A small image classifier, trained from scratch.
Model: norm layernorm, patch size [2, 2], widths [64, 128, 256].
Training: batches of 128, held-out accuracy 100%.
Data: trained on drawings of small networks of dots and links, 48750 training examples.
Rows from block 4 of a small image classifier, named by matrix and row number. Rows with one number belong to one neuron. Each number is 128 + 32 x the weight over its row's rms, rounded and kept within 0 to 255. All counts start at 0.
After each neuron's rows are labels from the 100 images, of 14976, where the neuron reaches its highest value: "peak on" is the class under the peak. Only what is clearly more common there than usual is listed. The data: drawings of small networks of dots and links. In brackets: how many of the 100.
# fc1: MLP up (model.blocks.4.mlp.fc1.weight, 384x128), inputs 0-127
# fc2: MLP down (model.blocks.4.mlp.fc2.weight, 128x384, transposed), outputs 0-127

fc1.315 [ 88 111 128 140 100  60 173 151 128 128 128 128 128 111  48 114  97  93 114  76 109 128 128 116 149 128 128 194 123 152  70 128 128 128 121 128 159  70 153 128 125 180 128 128  94 117 101 102  98 118 196 128 128 128 104 128 128 198 130 128 128 113  16  75  60 128 128  63 128 181 144 151 128 141 128 128 150  78 111 128 170 128 139 110 128 132 112 128  70 143 157 147 128 143 128 179 199 128  26 128 139 128 128 104  32  86 128 128 118 128 128 128 133 127  62  88 128 128 136 164 106 128 128 128 128 128 128  82]
fc2.315 [128 162  93 128 128 155 128 128 138 121 134 103 128 124 157 128 128  88 126 160 164 155 116  98 141  55 139 165 123  89 128  97 128 134 128 197 110 128 122 111 128  91 128 128 147 128 128 106 128  81 110 128 128 128 187 194 153  32 141 154 166 128 128 101 224  66 136 160 114 137 128 128 164 128 180 142 157  59 128 128 102 136 179 101 128  73 156 102  73 128 128 140  93 135 139 156  87 156 171 195 146  65 128 128 128 128 128 164 190 105 128 179 128  77 115 132 172 128 125 143  48  68 174  93  93 131  95 128]
peak on: link (67)

fc1.208 [140 108  64 158  69 148 128 128 128 144 131 192 128 128 118 139 128 151 159 123 128 128 145 111 168 152 128 128 128 102 128  95 168 128 110 128 128 160 128 151 128 107  38 122 167 175 105 128 146 161 161 107 128  92 189  86 109 128 100  82  42  95 128 130  71 113 156 128  43 136 121 112  96 104  91 128 116 101 170  68 157  80 133  87 128 142 128  69 128 156 137 145 114 176 112  84 136 187  82 116 128 128  68 118 128 182 141 182 165 191 128 138 121 128  96 128 136 166  96 184 128  88  98 140 152  61 158  92]
fc2.208 [128 128 170 104 131  84 136 114 128 128 128 166 185 231 128 110 135 128  29 128 128 128 128 130  92 184 158 105 108  55 125 128  99 141 185 146 128 128 128 143 128  80 128  88  90  94 128 138 126 128 128 169  86 163 154 124 138 140  94  59 199 166  73  83  61 128 106 128  73  77 128 138 110 139 115 156  98 108 107 128  98 107 157 128 152  85 128 108 162 128  91 115 173 106 145 163  78 148 128 137 128  85 128 151 106 144 142 124  91  99 121 131 128 140 128  70 128 183 225 128 128 121  92 128 147 128 174 162]
peak on: link (31)

fc1.240 [128 128  98 103 158 128 128 135 165  89 187 164 137 128 190 135 230 196  78 104 128 166 169 166 114 122 128 128 133 157 184  31 135 116  82 122 128  39 138 128 107 145 128 136  93 128 128  82 128 132 110 121  66 128  60 128 128 128 128 128 128 183 180 128  94 140 146 136 167 128 164 118 156 128 118 128 154 127 113 171 104 128 141  56 129 154 129 128  90 128 115 128 128  85  82 158 128 128 128 101 128 137  47 118  83 128 128  90 107 153  65 128 116 174 150 138 128 128 128 128 158 143 128  74 136  73 128  61]
fc2.240 [132 136 146 196 150 102 128 128 163  99  95  98 158 128 128  88 128  73 149 152 149  96 105 147 128 128 112 126 114 128  98 105 128  82  63 128  88 128  60 173 171 119 181  79 132 149 135 128 128 192 146 128 128 128  75  91 128 114 128 117  79 132 106 109 128 128 122  80 115 128 102  58  79 138  98 119 162 161 151 122 128 123 128 178  87 128 128 203 128  98  68 128  90 136 194 120 178 123  98 172 158 128 130 108  98  72 211 175  78 134 152 128 203 128 128 128  83 128  78 128 112 128 128 128 134 148 149  47]
peak on: dot (47)

fc1.304 [128 113 120 161 159 141 128 128 133 141 110 128 128 108  69 128 117 128 128  89 128 128  97 149 128 132 128  93 124 105 220 132  46 203 128 178 128 128 128  87 155 128  44  90 131 117  81 128  81  70 177 102 128  47 190 134 109 137 148  90 128 128 118 128 115  58 104 128 128 116  85 128 153 105 128 141 128  99  64 101  47 128 128  74 123 101 104  90 122 128 123  97  86  66  53 128 128 128 159  82 157  93 128 128  93 112 136 106 128 128 128 128 128 128 147 107  94 180 191  65 126 131 168 128 150 120 117 128]
fc2.304 [ 49 128  75 128 128  83 138 123 100 155 128 103 128 128 124 139 119 170 171 128 128 168 102 140 146 170  87 191 128  99  75  89  60 110 128 128 133 128 129 128  98 128 128 108 182 171 128 119 128 147  79 101 136 128 128 182 128 162 131 109 135  79 170 105  89 143   0 128 144 143  94 122 128 128 128 188 128  83 128 128 136 141 109 144 117 145 191 156 156 123 122 160 192 152 128 195 168 160  83 114 108 131 124 191 129 134 108 105  77 140 128 128  99 128 157 161  92 117 152  69 121 128 177 107 125 207 159 146]
peak on: link (29)

fc1.348 [143 106 116  64 173 109 148 175  68  54 101 128 158 104 118 142 128 165 130 128 128 167 142 210 128 128 128 128 224 150 114 181 122  97 107 128 165 119  82 100 155 110 100  95 128 128 191  99 128 143 163  93 156 128 132 139 171 149 160 128  96 118 128 101 128 190 128 128 133 138 133  90 128 128  60 128 128  53 128 128 128 110 128  73  73  96 191 114 148 128  99  84 128  95 141  89  67 128 128  42  99  97 145 128 128  65  81 123  98 168  68 156 129 156 128 128 128 127 135  84 128 108 109 128 128 168 128 117]
fc2.348 [152 128  93 121 176  76 152  57  37  95 128  88 128 128 128 134 119 109 128 183  65 113 139 128 113 131 208 128 128 128 128  65 155 128 128  77 100 167 104 151  98  83  89 101 150  89  67  95 128 185 143 208 128 153 240 128 136 163 143 125 158 152  99 123 100 128 128 128 128 128 128 107 128 205 129  88 175 110  91 128 145  89 100 126  56 128  61 128 124 128 128 145 128 167 168  90 147 128 111 135  78 157 126 108 128 160 174 107 111 128 128 102 128  97 109 121 119  85 128 128 146 128 128 109 128 128 158 131]
peak on: dot (96)

fc1.209 [140 128 128 128 128 128  98 162 153 129  63 153 128 101 128 173 139 172 115  50 125 128 169 159 128 128 119  92 158 128  79 128  84 114 128 179 123  95 124 155  98  82 130 112 102 142 128 113  63 172 128 187 155  86 128 163 116 177 151  98 156 128 110 164 128 108  91 141 145 176  98 121  56 174  97  97 107 128 136  76  78 128 100 128 183 216 184 128 154 128 200 149  61 128 128 157 128 193 201 128 138  98 128 147 122 128 110 179 128  82 127 128 128 102  98 171 154 128 101 137  69 158 168 137 110 141 112 128]
fc2.209 [169 128 123 128 128 136 154 128 142  38 128  76 128 128 128 135  97 128  75 123 128 128  67 100 110 132 102 118 188 138 128  65 119 157 128  96 207 168 128  74  55 191 111 128 160 170  85 128 128 159 178 118 130 188  66 107 128  65 153 166 128 128 128 128  57  54 128 128  45 126 128 128  88 121 131 104  59 128 152 141 128 120 128 180 109 128  68 149 111 125  76 128 149  56 156 123  85 114 115 128  80 128 128 134 128 128 128 128 128 104 128 105 120 150 174 128 128 126  77 128 156 106 139 128 128 122 175 128]
peak on: dot (71)

fc1.156 [226 116 128 199 111 128 181 128 128 184 128 177 105 113 115  64 141 128  93  73  92  99 126 119 145  52 102 179  88 178  96 128 120 128 128 126 128  83 128 146 128 128 150  81 128 175 154 128 128 128 144 183 114 128 128 186 157 156 128 128  58 128 128 149 120 182 128 128 108  77 141 128 175 128 160 124 128 137 128 133 167 128 128 118  38 128 135 128 167 128 128 138 114 108 118 182 125 128 142 182  40 128 126 111 107  81  90 128  68 107 116  94 109 106 128 128 119  94 128 166  85  89 128 128 155 128 182  67]
fc2.156 [164 153 128 123  93  75  91 126 207 140 101 164 128 163 174 156 128 107 128  93 107 118 103 128 146 128 129 187 171 112 139 212 128  61 120 169  99 128  60 129 143  80 128  62 178 128 116 128 168 106 130 158 118 112 128 128 129 128 128 137 119 109 128 128 178  50 160  73 152 133 117 111 128 110 188 187 182 128  56 136 118 188 128 104 163 163  95 109 128 108 190 100 128 128 100 116  90 170 161 101 128  80 146 103 128 128 128 153 141 100 105 128 128 128 102 128 128 183 150 163  58 117 129  63 128 133 172 132]
peak on: link (31)

fc1.23 [140 150 120 175 128 128 103 152 128  79 192 146 132 128  83 128  23 123 128 150  78 122 138 128 170 209 128 149 172 128 128 139  99 155 127 128 128 128 159 170 184 128 128 128 184  86 122 128 128 162 117 128 127 128 128 177 128 128 144 175 128 164 128 128 128 128  59  77 174 145 128 128 128 144 128 145 128 128 128 142  85 128 106 100 163 140  76  72 166 128 127 141 128  81 112 143 125 128 214  94 118 103  74 170 128  85 147  68 202 128 128 128 128 148 224  98  86  65  72 129 128  98 128 173 128 116 152 128]
fc2.23 [ 88 188 191 128 128 182 128 128 148 177 117 136 106  61  99 101 159 128 128 128 200 123 128 114 128 128  38 104 128 128 128 128 126 128  95 128 152  32  92 161 135 143 128 115 128 117  56 128 128 177 128 157 167 128 171 128 180 128  90 216  82 132 152 104 164 103 127 134 128 107 128 209 146  54 161  87 102 142  90 118 128 102  88 128 128 128 162 133 128 107  55 131 100 128 128 170 128 128 128 128 169 167 153  88 126 128  77 138 128  64  81 128  93 128 128 117 128 128 128  87 177 142 136 128 128 128 140 172]
peak on: dot (69)

fc1.225 [174 128  81 128 163 128 128  76 128 232 165 117 116 128 132 128 128 128 134  57  95 128 128 166 128 174  88 146 128 128 186 158 128 128 128 186 147 142 158 130 128  90  49 128 170 128 128 133 108 102 128 109 152  72 128  98 150 161 143 188  36  49 128 114 128 122  68 152 128 100 151 135 170  92 103 137 101 134 110 165 128 128 128 128 128 128  93  89 177 102 220 128 128 102 128 128 147 164 128 102 152 131 128 133 179 105 128 128 128 133 157 102 136 111 145 186  77  85 128 197 113 171 159  97 159  92 124 128]
fc2.225 [110  88 128 153 128 133 140 128 109 128 128 175 128  73 109 128 128 110 123 128 151 128 150 166 142 177 128 177 128  92 128  92  91 178  77 115 183  90 165 128 128 128 109 101 128 220 128 144  52 128 135 141 145 147  61 155 107 124 114 128 128 128 184 171 134 169  47 128 128 128 138 128 101  93 169 172 128 121 128 214 113 130 128 164 128 149 176 122 159 128 141 146 169  86  74 143 151 111 151  90 124 129  63  89 128 128 144 150  59  61 158 186 107 128 174 128 143  65 144  98 160 180 148 120 128 157 182 128]
peak on: link (50)